From a checkpoint of a small image classifier: muon at rate 0.014.
Rows from block 3 of a small image classifier, named by matrix and row number. Rows with one number within an expert belong to one neuron, the router's apart. Each number is 128 + 32 x the weight over its row's rms, rounded and kept within 0 to 255. All counts start at 0. Numbers have three digits each.
After each expert's rows are labels from the 100 images, of 14848, where the router gives the expert most weight on average: "place" is the part of the image that holds the peak. Only what is clearly more common there than usual is listed. The data: made-up road signs on poles.
# router: router (model.blocks.3.mlp.router.weight, 16x192, trained with AdamW), inputs 0-38
# up: expert up (model.blocks.3.mlp.up, 16x96x192), inputs 0-38
# down: expert down (model.blocks.3.mlp.down, 16x192x96, transposed), outputs 0-38

# expert 8
router.8:107150234107115140138120131135151135174157115144154090131132130141173126112149100101117162093128114104128176117057125
up.18:160119139111139110104149159102139105110100125147092145163081097156081137165144127155131111119050168129127150136160165
down.18:131044135114128137097126158116136167113128125112112034135130159166153155123125115146131151117067132119128095134181090
up.19:139158123085098089169113120109070111093091136104113181163077123126214151115138097038113152126162097112122159108152084
down.19:127136143137128124055130085126135169125128138114097125125127154098101122128106122171128164129212124094124142118137173
up.20:130122119136151117112146162111105125181147125110151162048113150132143127124128133191129128118083124053137109132090123
down.20:129223109125128147121090132118189181120129130119149075133123156141123189113077110151128119128182126114129092136145166
up.21:123102150150086094065158150092147132149162122157166138099142169189163114123140146138126158092151142087110123111067122
down.21:128093134114128131119130151125118126128127129138081083120130113118131072131124132047127123125179130108129126109128124
up.22:128135166188150097128163151125122118106129120139120136181102151173157127157125147198122182098137158070097098124074140
down.22:129125138133126143070140142129141135132128140219017141165129132187115163138205124141127156121165129142127107115122083
up.23:148109138144096103080092215152099150098128131104127130137111145145151136103097132165161101144047091124096137123094123
down.23:125113123136126117174148158122137157145129143114141041087125145080130146142117147191130129128130127159127132077155111
up.24:143104168142163225133133121163170165141158103089096129155114123135132128116143153174165118150130134125177140193121126
down.24:128073120135133175236147136124132092151129124152077106142124134114124149140063134173128120149085126141124100125118178
up.25:133133082148125164029178126086163193121146099083131100175103147115094076143153170099131140121140139036110123109117155
down.25:124182122129125137126118182132052212128129133134140118054125124142121073067170116139128130098145131158126024122146042
up.26:111123117150090162155102134117116101176131129124148111130141123123046150133126129091137212102000169124125133116127144
down.26:128147124147129120091157081127150255131128129074172085071129083099106159122171132171125120147205130128127172161138165
up.27:117138100082126109150129141112132168171130105120210109124139137147089088087084124151135142120115120165145123118136141
down.27:128193128118129138082158137129134067121128134101130045132131155141134144145181139052128137132118125169126095144134145
up.28:099117171040154138126117135155128013006122133135214130114138108159118148138101112092112158112121155110134150098126153
down.28:128068119119130131169131160136111113149128136116109238123125158084123121117140150042128116122199129131127093110121089
up.29:135152161112146128131150126121114149119120124175098111068153138140135134130162114158115159136064133063105146116070111
down.29:129056119142124116092142154135138119143129139133150039093127139136133085113080141086129134115119130114126079097130110
up.30:126151124079161109102132121111156098110153105133189096212116088126119115157111128145112160135147139204142147148090152
down.30:131105133124128114157152167133104141117127129050106054154128118183135116112135140083128137158106130128128082106160193
up.31:126128126097146126154123143122123064116126131090108084113086118160137111135074137156145106110053154148117142087163170
down.31:125082128129127160134126099143128053125128137157118202124132134089150115117125128091128115169190129116128170119117160
up.32:098120193201081072102120142116112146124156107177146139125099127201127127139071115091115140113134130074103143044038113
down.32:129156131138129118151136091128170064121128130170068111206130141110129154137101121145129153128132127121128111122127111
up.33:111131155077104110119128100154115161164137162127156140076148161150114122099061116072138154143109125155129125171058117
down.33:128103117130129126090127187126087120119128119101181136084130113151133139116189125150126137122139130126128185155149133
up.34:126126189212132114085161119126163096234138126130064125104141165103135138145165153165150148134109127017147130090179124
down.34:129138126119130121169138103129142161110129123160165060134127130114134138139101130172129133129064132118127152112144101
place: centre

# expert 11
router.11:079124130123125147122129138062104123113162088111161131132114122161143182125175151092101084120149167133150105173159106
up.0:141137151004109152063111144120145108023120128096098167064138153138149156157189142110117112147160112131155132116152147
down.0:126088111124132128089119118122170165159127109213148169111126150105119055140053128141128114112160130113127158115154126
up.1:146098129084087147102134116139121103211122145140152144116170110154148142085093166144117161147129135177116088147143134
down.1:129157132130130122121114176125169121133127117143170109119127106142145130152158131133129098121126127140130255161115155
up.2:161123118115119129176148122156088132106138139069140151179176152153126154144104122141133055156157109054128136107147164
down.2:130097117125123120093122127127175171125127120132134142155128128136131058135219116128127130128201130115130123159139152
up.3:134141129062142154163116121119120162038160129194083123077182125128138092175122137140118117113137124136126127149222112
down.3:126150130130121130219138155126101089106128126146141139103126132138119087128073116134129117138109130106127116115126107
up.4:121164123127108079156108178149109148154120120177145140070099122120161139121089119190113160138094137144166165091090129
down.4:126104142126124136180132167118102114117127135111137108210123124098129092120127113147126149120075132157126155136142172
up.5:114157128196131175159166113164110166093155137127114112073165139147170111104134129089121199158135127051130133165064112
down.5:128056133131126127112137134129046207147128134109023083226127116188119158137139132119129121128132126104127097113147075
up.6:130113107137153100120121138083135167159120099109122117145127152104086170125115116088091103119139132144127100083150130
down.6:130123140141131104117135106138124167133128123089144148151133107084132067140100123068129143138116131129130194157134159
up.7:107133093149146098092113059156094125183100118110112155045119089146135154166122105141120125092027153108120144148171146
down.7:133128128129132101199145161130147182084129117157125092100129134093121091093140094087127108144112128115129149107132106
up.8:165144111150115160095104123144138170094130141121080135059154114129145154138169165153133207116136126136140117136184145
down.8:125095125117128092092124161132177129100128132102108136130124114119133122130166128130129125144112126128129129143138140
up.9:112139143095166170083129163123140084122100117118087153087134086113124111167104121147102130130087122218143138086134113
down.9:128119124137128121129127116127179060101128133110134085149125136114124208120113131123128126115162127124127090123125076
up.10:124126117030139136135122129129139113110144132107096115134125149125095103090134136121143155157097120148129121127153142
down.10:127173132125126128115113070128080120129128133153153097138126136099141110124183131031129127125143129128128142130130138
up.11:132126141151101105132145121161129237105181136110169099153154151158154159155100152176132175130047116115097121068057130
down.11:128122123131129140135130139129130152112128132155141079090126161166131100154125130166129138120187127146127155140137142
up.12:123113109077093152192094171136150200086162127169147115142092157113100102107102145140114134100181122119115119131095107
down.12:128133121133131138167142192125166255138127125056181140159128121089119115145041125146126153129053130107131097111128179
up.13:117118122150192048095170093122129139190158101137152133151077162135107095153133142095125141141126112155106109077118131
down.13:126117119122128145115124176129191152126127132018112198092129128106124145137091127002127135116177128109130169106143137
up.14:102093118223170152118148064163131169092122160186082139181126125111121139141140116110154090166045123095167121099159133
down.14:129060121126135134109111171124111168128129124046188119139125092150125096085057130117128096128084128090128095120084075
up.15:126113128154141184151122122104179078053141122148140101132119111149106131137072127142140125135075114126154122125111109
down.15:127074135109128106162144034131176000140129140136155112085130126096133127106242151168128128126136128122125139116106151
up.17:122145097202091120145149168137138193200147125114105113124074171115123113152080121146134079135168146153140150145092136
down.17:128134134124129100153148143139084063128128140095113178104130118201124135116095125075127125136121127121128026172097094
place: middle left

# expert 3
router.3:150094145094115115094133077162131120143143130144118121145129137129185147158186164097110147112120149084106146157076121
up.0:106167190153081079120111094088138122046137129173088140165144074162156105145153107150122165101123121105098149160146104
down.0:127157124135135149097114114123054146121127130200076140089127157128130159121156126177126137123076126117128128141134143
up.1:137138122083140075142160150109121177138122110147120141055087115133085141153148133068151087138126126211090134157083132
down.1:129139129131125121092117113122175109126127132111122038135126133157114112139066105176127139123171128121127154124122115
up.2:125138116191140102068135116128107154150111110100087139175116110125126186131152126114112178132162121181145146120144098
down.2:127211133123135114034137146132173147113129105074189149160125124153135124123048143063128123144099127131129101129126167
up.3:160092144104147117108150115138122151067134139135126143142127102110065135137114142125171056148181127191129079130175112
down.3:128127130119127121182121149129089147109128134181094165114127128142140125119255130066128142132147127111129029140141108
up.4:134126064112103132123121135095140103095112144108106114168203119120081139113131110123117060116057127166183135092177108
down.4:130150134128130133125132121124134103118128128167102053149128118124118156152127130112127155124133128131128121136132109
up.5:127125177111081189112136113145135094072124131118114097101070117140101163110167131145135166077168095151142125104109138
down.5:127109134127125133118107086127064147127129123168154158163126117130143070119189121146129129134132129125128093147117144
up.6:121122159097094142142159110141139168121127149171144110091156128160110150093119132103142164117152175186127105143193128
down.6:128100123134129118062116123123092140131127134038138096125126134143131111150168139225127128133192127125131053121142171
up.7:129176084156072197147138078124121102118111118106166146101103028116159172140093102151109086114151126117133151140133097
down.7:125170127128114124056113141133147122119128133185137045071128130172131108114166122081132117130135128140128137107132117
up.8:128158156255151133117116149116129107073138122159134138092151166175108121147144138141129125108130145041157140119136152
down.8:128126128131126132095120126130067178124128130176096225115128120117123164121195119115128118122166128116129118122130100
up.9:129104169160165165117117105122165153089162128130125114094082142127077137113156136200144080177094134037119143111118154
down.9:128168127128127124195144150132092025131128126102146150114128142162144114133169150128128131127127129121127151100126101
up.10:119158135166143129114135119123103123153132103124127155091118079167111142193140141129123087109132146193110124092156082
down.10:129055133122127105114112135126162070135128129028108089116128143138126150111166127076129146115141126119127151153115108
up.11:111130156169116126132136127141104113102143142120117146098169105111133139148107121067122097129084109165130123071130089
down.11:128146129140126135170114110125220202148129145109166057196125132181138091125132121217128156114143129127125163127113112
up.12:096099093124117118111095076128138162215150165131154115092137106120105111174147119109144100126074172113185146086163115
down.12:128136127129125149110105127129182075114130120182165096072132155168129066130128120019127139105094128128127138141127082
up.13:126120109075106176107146108169091106151114125133117089045123124115147096080117155115130113125145110081146128130096126
down.13:131144125119127135148140174130163097120128138141098080108130117088132083126093129147128126110182128139129060077131125
up.14:133130117160164128121160116115101198111135118153155123145092129121105106101083127145102244140139121118148131120129134
down.14:127103142129127127130131151127081139120128127244137184129129120095124138118174131155129118148181129135127097137114112
up.15:125146171159162078142102127152096060217172133119116124097118118114068086102149130097122119170090097076125123163161135
down.15:128105112123128134092143155135196239125128124132081066122125129073125078140220130163128123152123128131128184108114155
up.16:116156163159201130151126126126140147111132121151129140020169142165076112086125108140118172143055108184064135189110110
down.16:129157128134128136147133079126192135132128132255097097109129137165124076137072151107129131131097127144129131118095169
place: bottom centre

# expert 15
router.15:131110156069145127128179127175157121126118123156115116084140091070099135158123125139143130138104110130129093140152132
up.17:134139149186135102156121140138152019169130113098139125116181082116083137114122130071135098146133104120097152101100150
down.17:127102135138129130039128156127092088118129117045143103105127116113144255141114130082129111124183130133127140139167213
up.18:136136139147122142125144136168138107108148138142137115030176147142122154136137145083137036123129156022087101182083135
down.18:126174152145128117128164078135151115142129124117130038152133176194109104141186150094126126130145129155127158089155130
up.19:142122079111142120142123167125157131105130101147134120074145122127152131099129113248104126145178142149137144077073130
down.19:130103133131127149137134089135234162131127127213163057204131116118157138135149127028127111138168130134129195141159205
up.20:124115124083117134106140080180120074174119141139129130141151100152086081110093134190129125157120124144113112189090133
down.20:125106134131131096104139047132126114144126133177135124116122112147131129133082123072127145131087126113126150096112188
up.21:114128118193165141142099104103131130209133121115134183133147098144102169140089108105103136076142145071122156111104125
down.21:130159146136130109184131119128131213138128115165135055191128158138156126126084147206127128146116130119129105181116143
up.22:128151112092137076147126157112104071138110105123115084117210166137058073120109128096157166102038126102106159137134180
down.22:125160131132133110109132111125102122133130137029124052101129105143103196125184144107127136115102129142130090130118157
up.23:144099095163188151116116160139168071034152121156152135125187146166100152165153142162103160121106142192099143139085151
down.23:127084122134133144084129138123144184129127115149112117105127158188143061150130113133128116130124129144128061161140125
up.24:102136081166125078145079154130122255162107105112138094158125136119189093144127118103111061133140115133154174102147155
down.24:124221126131125126083127168127115170126129148087130051146129080124138195134128139176127130139118128139130093088147162
up.25:124105097084124116117091136112105149134146147132158158172059147135117180122165121127115132134125100132102115133137107
down.25:127142126124128117071105167123131055122128127040086070107125134148143150105145130170129121117190128116127111133144151
up.26:129136126141124145060142172136155043162112122089051103167116142092076116099106125162144141158130123115132133102152158
down.26:129208143136126124096134081128144124119127135107161143083123156185129138120139151135128156114117126131128055140141127
up.27:159140113120070048206142114124124097179130132161079159122116168128184082119128142099128184153157152118103110110120123
down.27:126246131138132128061115129127059129141128115066130151163128150078144202133180130133127155116091125121126153163114097
up.28:147130089155080110123153163103141155079113108111064104060123104149165129122107092187124081109057134200112118090154118
down.28:125157140125127103112136172128175126141127147171118194093124136072147097136203123096129160100061129205126169139114155
up.29:182146109069168022128125091177091140110141162125186130128188124177142105123089175118134108165222134187170118131134156
down.29:127182118135127148139134202119162045137130114100135165196124157057145162127098133125128135120031130137129121097104211
up.30:143107121143170129124116110130096152088141100137116123108084150112075171139149152169127095159120121154083106188219140
down.30:126113112134131135150145112135101078130128121113098164076131127044117125134226131167125141129073129118128075106123121
up.31:140108159118140103144128134135151160020110119111125144066131119153075115108160132080162188150127123181121123142191160
down.31:127072123111128156145132080133155054132127135171081213127132113128141170122068119255128114123084126117130164145155087
up.32:127150190161137154114120088117137143071153137121131099164121122139097096116066146129169122160079095153116121215135147
down.32:133177125133129117106158161132142175143128129146072145082129131116117072164186177106129123149200122112125170111119123
up.33:124123147137138095116128082157112111146112140138079122075156124161108107159201143114130193152241121088122088182088137
down.33:128137118137126127110142175128125167153128116139153078210127128117140155124077123145129104128077130149130158108139175
place: centre; middle right

# expert 2
router.2:119163110120168128086134114117137125127134113161140124125134129174122151134150120084125122100129140113138122139138119
up.0:108130113185124095137102132124154103080118110132138158115125144129122127127157126048122052104145115151147103178148102
down.0:129110126126124133168148165126061135121128127160135040099130114094121098110068124174128128140084129137128114102103105
up.1:122131110052111196122101132141154121188102138141128150112150150144123113092133123104114122145162130189145119143103131
down.1:129164114123128118203124105126108168131128128062119238127126132132124139145114126194128126112108129143127091147125103
up.2:110183112140141126127089128093144108182127124161133128154097133090129119167161134133107215092104129151109169195164141
down.2:128080131107131113224145154127103063129128127130073104070128119167131119108083127126129128149108130144127139130116149
up.3:122124074133176131113117126114134146252158105133144131135141115099129122160128116051134120124086138114115135168173146
down.3:128195124120130133135121094126203098131127121061156085197126111116121177143168107135129117127133128127131215109103159
up.4:154111100075140169115129110130139114155124109159076129159155157105193142106130111075117152151177132235116113189222122
down.4:129151139123129137137109102131188072117128130069146064055125103135135084123182133067128133141097127129127138118132142
up.5:119128077120215066119117132122092135083104089149107138125111129070048111126159104159186185137097108117111088121096088
down.5:124030129132124143176134000130245072123127139142152136127130128147130125099110122082129109122074124184127073117162143
up.6:121154112082125115138105131118124124159126119117084124077137110112122037113117138160142170168182111155134117143133137
down.6:129201123130129112138139043127150211102129113174190065117127133136139120137105124000128130126013128121127046143125186
up.7:104124114060142170173083099136149179150143103185156105139137164107140071084109119128107122108130128145166140180155108
down.7:126222138121131117129135137130135104128129130046108171166126149161134101128139132123127132151058131097128130159125163
up.8:141118136175114181170082125099165130121157095092088155180182168084161140178108121097125189107089125169093144189153156
down.8:120164102135103118150134133120205110111134130127088097197123111192124118138084085116127068089137132133130112162132124
up.9:159123075228139126131149113137114169092109115108126112119177115068142058138133134115141105118136147166142129141233139
down.9:126147147127133085098095196125165128131129130112169185125125130170138170092057134116129135115173124113125086127146120
up.10:138132191064141153149140105159134092145145166131085103076195089139089112174104127121135170105180154092110113181088110
down.10:128210129103127117090133098130075147132128140124100124156123110174131148130084105062128141108134129103127107131150056
up.11:127134180151134141164113162127104174100110132093121154172140158111153126106139139149130088146100126110087109191167143
down.11:127189141118129153123126088134136103127128133141130117056128141151119149115155135194128136138184128141127136135134116
up.12:183138089053121122101155110139101112211135132078112117158155145139169143159161158118141066131170115194098149136123135
down.12:133050128136133114118136196131053100116128119144179056123129140106120066142103132069129116140131129136128135143114097
up.13:106139132046176113105118092156124094149102131111167080098221141150147116116097147119137130149122145160162109184144164
down.13:130131121130131127169138146131156184136128136150102122150133107206129147133160133077128122136216128141129128126136109
up.14:137140132176152155103125133152107155175143121121218102211124157154128161174138116152125145125119146127146145087059134
down.14:126036119111129133030112113129182115135128117109153102135124126161129117146173125139126114102198127111127048123145135
up.15:114120139046069153139133152110157060145125098120186125177089115134133124092130131048125198128096117155130120134168116
down.15:129111138140128130155141110141117152131129130209163043145126145137117110103173132142129121167122127130127161130124173
up.16:129119094255149175121157112150122201173119151134185141182080186125168141085105118193125168146067107124115117094164132
down.16:126119119133130131015126126134182092121127129040177094138123149097098196131109126145126143154135130122129182136125157
place: centre

# expert 0
router.0:137127197073099092106191157152170110135095128117059118142158142148110100118150113156134082127152152109124134029146143
up.0:146107160197119170086124074088160114087126125116112077128177077099136143101090115146130135137111134165123160122167152
down.0:128232121133128131135119137121092179126129121145111168069131146121135161147080146073127134113065125134127040115130085
up.1:092109123156104175131153135146137090142087141167093082137072134079120141129101140077122139082108154160174123087143123
down.1:128109129118124132030116092128128160128127128110099179133134121156115147156069124228125125127185127153128103165124157
up.2:160154161070119090108129152116120168048147110135065162174122172125149149128162151098129255143134124155137128112076112
down.2:128169125133130126132147099134091069120128131068149147120128119169139122138159141179127114121153128153129122151117126
up.3:109131114079108158162127143134105255142136123103163113118153111141126134129097146172136125143083126098114129104068139
down.3:129246150132132111098118160121099041109128121085192167161130096059131180141160137116129164123156128159126218180142118
up.4:144120128092140154165105100146111094211111138150170074118189108171168110118146130104124149120159155167080147131115146
down.4:132029120126129118206122129130085156107129122187181192148126139165145121130095128110126113130202128108129108127122162
up.5:127113144086144210166130171141138081097120121136129120140085131124093111090128093175135067146122108098112112149097124
down.5:127094138127130126100125119133165176123129138137161146100127107107132124124164151153128130142102127125129161129123232
up.6:097142103166113109091105146069117160144132140135107142155096117111091132127111116100106182094164107145103137142047100
down.6:127095134131129116106122168133133003134129131000119118112129144193130163118200126076127139135080127148127146100134189
up.7:116155125125127179140156124122114138129128122156167124163178147147149099109111116105101196075149133067108134110080120
down.7:128160134136123134129133155131162124125129138174076073093128124123131123107203125189128120121128130124128100104132102
up.8:100162107095093116063139102124159077092138136155123141124117142171187184107080093116127141127159132080122186081123146
down.8:129212125130126134107112185129099154117127143055169090168125134108119161116187125108129159126164128110129114126127129
up.9:139077145109157082164113088151148120127165142147158100147123092102124129155200111142149164173120142125147098136065139
down.9:130107148131123109066116102127117106114128134185145059118130136176137131131145126108128157111118127111128117139129138
up.10:106139133094177079220105101118114183152151140132234117148171103116181133150107131083133221133088138111137156111171130
down.10:127025130126132130124129114124139042116128124057170113025131139193125165139180122112128131113076127099128173145143123
up.11:152127080098111154160124106109151191127129103136161096128090053142108118182115142121100114131166158183139165185136158
down.11:130083149132131138110127129123083051133129128156161201163128137062125180112047140067128116138112126128129091137148139
up.12:138088102136111188095074071173131077172107162153175102086138128119091155128135140169134173130020136091112120122127143
down.12:126186118130128113162138194127169232136127125178115112122123141153121095130117132200128148126160128125126164152129133
up.13:139116088134070234150123065154139126155111139130158122134079117103200145141113124168134132131134116183116138131159135
down.13:131159142115135165118136142126109176131128122160157038143131146104125157123062129128128147145121130142126127132124163
up.14:105121086080145129112124157098068108085134153117172151146106146144179127146083152144130004102155133148138120121122129
down.14:128078134117129124131147112126091133125127133130109165111126109113125153130055133237129117129190126136128173120129107
up.15:134120063131136175160143127126120138151137144096103138100149166141144111082124140164119063142161154080137090131111125
down.15:129152121123129121087123139129129123149127115045112164143128143049126096142130119148128113119142126129130127130137114
up.16:133170128129124155156137076117109154066144122113147125220111136111177139120169110118096193149145119124120164139160125
down.16:128000134130126150195116161129111121113127134172125097084132096141131125110108110164128137114018126137129000131112126
place: centre

# expert 9
router.9:151120127131118089090141146153130074047117098110149143124139112150112131161126132125143158116058139153136125118071129
up.17:115117104133133135076126155127086094147102138129055132132105156092107134129101110120109090145049120072126146077132093
down.17:125063126103130116149142199134163101129126134177177062171124137136141120117152140097124126131220125123128158164148194
up.18:115121087055104106150154088165159130170133158132145172073128145128132182152133121040113122142190153059124133201086152
down.18:130061130123126127143099154120094139137127137119140131137133140107111122106147089123128116125132127127129121139131109
up.19:147144205093106120124128104159099155172126139121091156136072129132102163127168141109146187138214122140118136119187132
down.19:127125126117131101084149126125079083134128125138094042143130128106129054138162137166128124128104127124126141148100102
up.20:155149146117118136093162088137115121116141110128095145110085131122115176191084124126136076153120130144140146097079139
down.20:130185133125125123124140123125093073143129130065173199084128127049115161117132141044128120141162131109125091124138057
up.21:107167109103160128165129127145155135094123109166105133015133131119105091131135149157128146132125137162123121078148132
down.21:128184130122128119062104145130176123135128139102072177120126093103104187108067129113127135106140129124129072109114136
up.22:125154111033146107074117076085123133228113138135096153064078113151134168135100130188110067106130151131117116095134076
down.22:127085138138125115123155070139105128119129137141135161230127142082137156136128126153127146145150126125127193121139119
up.23:135163137153153102130156156115168093102114120131100125150232157126107111136126122143124097113077133074143128141127121
down.23:127149120137127116153129138128048219124128126139159085117127136198110106132145117140127104122125129134127102128119126
up.24:140136159064091170102115099112146132168130132152232122157111107177115135086130139105117125143109120150120103143114127
down.24:122137135119125141171108134127131165114128136071117191103123139160120198119046113119128156154128131141125136129155106
up.25:132124142098145094129125177153111104157121122089087120175078167142104109097093129147149228196167118130133112113165135
down.25:128100111120129122126115117124151069130128115155128154145131163186128131136116135029126110122074128177129201141135186
up.26:139077142044129137173160117150154134070125136160114050132151097128156090101100124134141099142133123187106122092162113
down.26:129055135123128123112122126131243010123128117089178163073132116068101169133235124191127146101115129146127164167129130
up.27:116185144111174182124115137100131186114123093139138139051118140110117108164134129168097189122241144143116142077149155
down.27:128033123124126124114130121124181123134126130080136131099122060078084106121137126080128104097092127148126073142144111
up.28:100131064076102124086156134131146201161141140144092141131153137120099149105079114115140111099179080131077132132123093
down.28:130140121123128108109134109128124058117130133166112087118131160137130059112118123158131116136093127091128141119093179
up.29:144147199133100126154129122132127161117129138127116184083096111091118132155130118137124115105096125071134139113143116
down.29:124162112116135131090139109122069125125129116027162131044133114148116131132041115159124134087054126099131176114135062
up.30:100188174147143117161119132102175186097123097145094123086123097157092078168116141140122020115144147079150138201066132
down.30:127037119119124122172121180129116105111128135129180209133124095150119158117029128072127110120072129092128058128147112
up.31:140160102160111090100110125137099129160137126136066138139115117184107135141158149169134130140165127157126114149151119
down.31:125144116132128108169126124123124142110127121097105175071130109040124119122094124100124115089165128088128098108121088
up.32:141139136092128127163106141158098129135124146148134132077096125084125159103140118158140095124092114133147141156095127
down.32:131154122132124122085127161132153117085127119080178040186138100153122187116070122085126142099192124171129156133183157
up.33:122129138125130093143102168174117130201135118093139134152091152157101135108105107156126216118094106161155145056179121
down.33:129135121133128138154119024126119130118127134133157088137128106130124080125111114116128144123136127120130108202155132
place: middle left; middle right

# expert 13
router.13:178146072125137068118189148130112084077116093116085130183143129111112101149137179139135107162099075135146118125175090
up.0:119098120133128121127127134121166145121099123150122143212089119138098206155138111153145138138131116149142120131114101
down.0:133184166127115151042129200133095085114123125164169113165128113179129123125183121089118182114158124136127179113130098
up.1:145117071157089141120114134111121129136112140096063175135153142117149184182153126141109110132108136153137113153156104
down.1:125161122121129109158163088131116084132129128159195094117128119164128083126133130193127129123205126119127189104115164
up.2:123136132118138128110081126129108136089118120098209160107113166134112158092152107136125133102141109161103119158150143
down.2:125229134106124122105135080119113170113129131231158084111127143137136085122154144121128121123104131111127106094113129
up.3:118142123094139241117138105121170126151129108137037161151173148100109148124093129152121077143139130131168129132165137
down.3:128188108125129103124120176128129110121128113031139106128133151130148145150115119072126113122151126144128060163110153
up.4:108145121126149125149153097133128084063142125183076150151185134126158075115117097041116164139138149071104121154090097
down.4:128021128126127108158148171136092157130128143072115047076133098110130177119040136161128137126125128125128096122147090
up.5:140104106109154107156138063147147099222116128084075106134104112100130157151121123172134168135089129097135142131110161
down.5:128098135135129090185160122130120165130127103169186115121129113123107121126082140153129134142086127121129241137135174
up.6:109133139138156074159108152112131206155124126144166093094176128155133100123129134113125106113122133102123120132142119
down.6:133210125126128125134121070128159185128127126232132141182128157113142121164102118117127137098071128149127174132148103
up.7:154122091167127130126098116148154183234113124116066139160150132172166173157115151136136130156181138095097122155122164
down.7:128123150119128127070119110121151037124128114190111183066128118106115074096056135158128140128154128117127177136143113
up.8:141110098221094094125150121153140160057143142145101109083159123139135147133105129178156190166114132130137128120049116
down.8:126072130103126106188136224125155222150129111065193144147129140134123135149180147086129136119094129121127060113115154
up.9:128136170144157128137136127126146193158145113135138128180205148181108105160122122090123126125023140181129124085141162
down.9:131141109133125124159088164131098123129127135147110237144130094058135158097138100158130129137176127146130040127114124
up.10:164130125140132076100127104136105098096152149149137146149149115163103118154142163176145084148148155165131096154140142
down.10:126073139135125137149147121124176112107128111102131190130126110140149208130159136099128145150180132145127154126134125
up.11:143150058158121148153119096147105122114137152153093141149151134117103160116133136144122099127180117000111120086094118
down.11:129074141138126130112130193121136070126129125113152130153127147091111147141133133090128144137123129168129161121090184
up.12:162128120075085197095150187124127133140118141108139121141112141145148125123131134175138053139116124072117133061113109
down.12:128125126128129108136110056133112053128128119165151100122132107080131144119089124127127117125110127084128165150113150
up.13:121101109196156127112120146109131102090128114141096133134117138074107148116172139147138206111105125150144110132162131
down.13:128136105117125120121129161136107069141126112091104125099128110139139063128172144127130126117153125122127160109110149
up.14:170100161164086165133145112142111069104151136129127125158106141109125156127131133082146227141110127167109124140103129
down.14:127112133124132137159125159132113159112128127059092070129129144167121096112127139124127129128178126154129146111141168
up.15:137105149167172160180150148103088086112126153119130100155199106157128166077140137110144091093209140147148118114185159
down.15:128143150137122126179117122134164177133126153132143043049132108025125101120107136115129160120080132107127078123130108
up.16:119145081094176176178159118093121100114104100143141142086132119124151081099139126057111120111184123202113110122155129
down.16:128098150109128121069101158133036044136128132162116255115129143173148102119179131150130124124122128108129091150145081
place: centre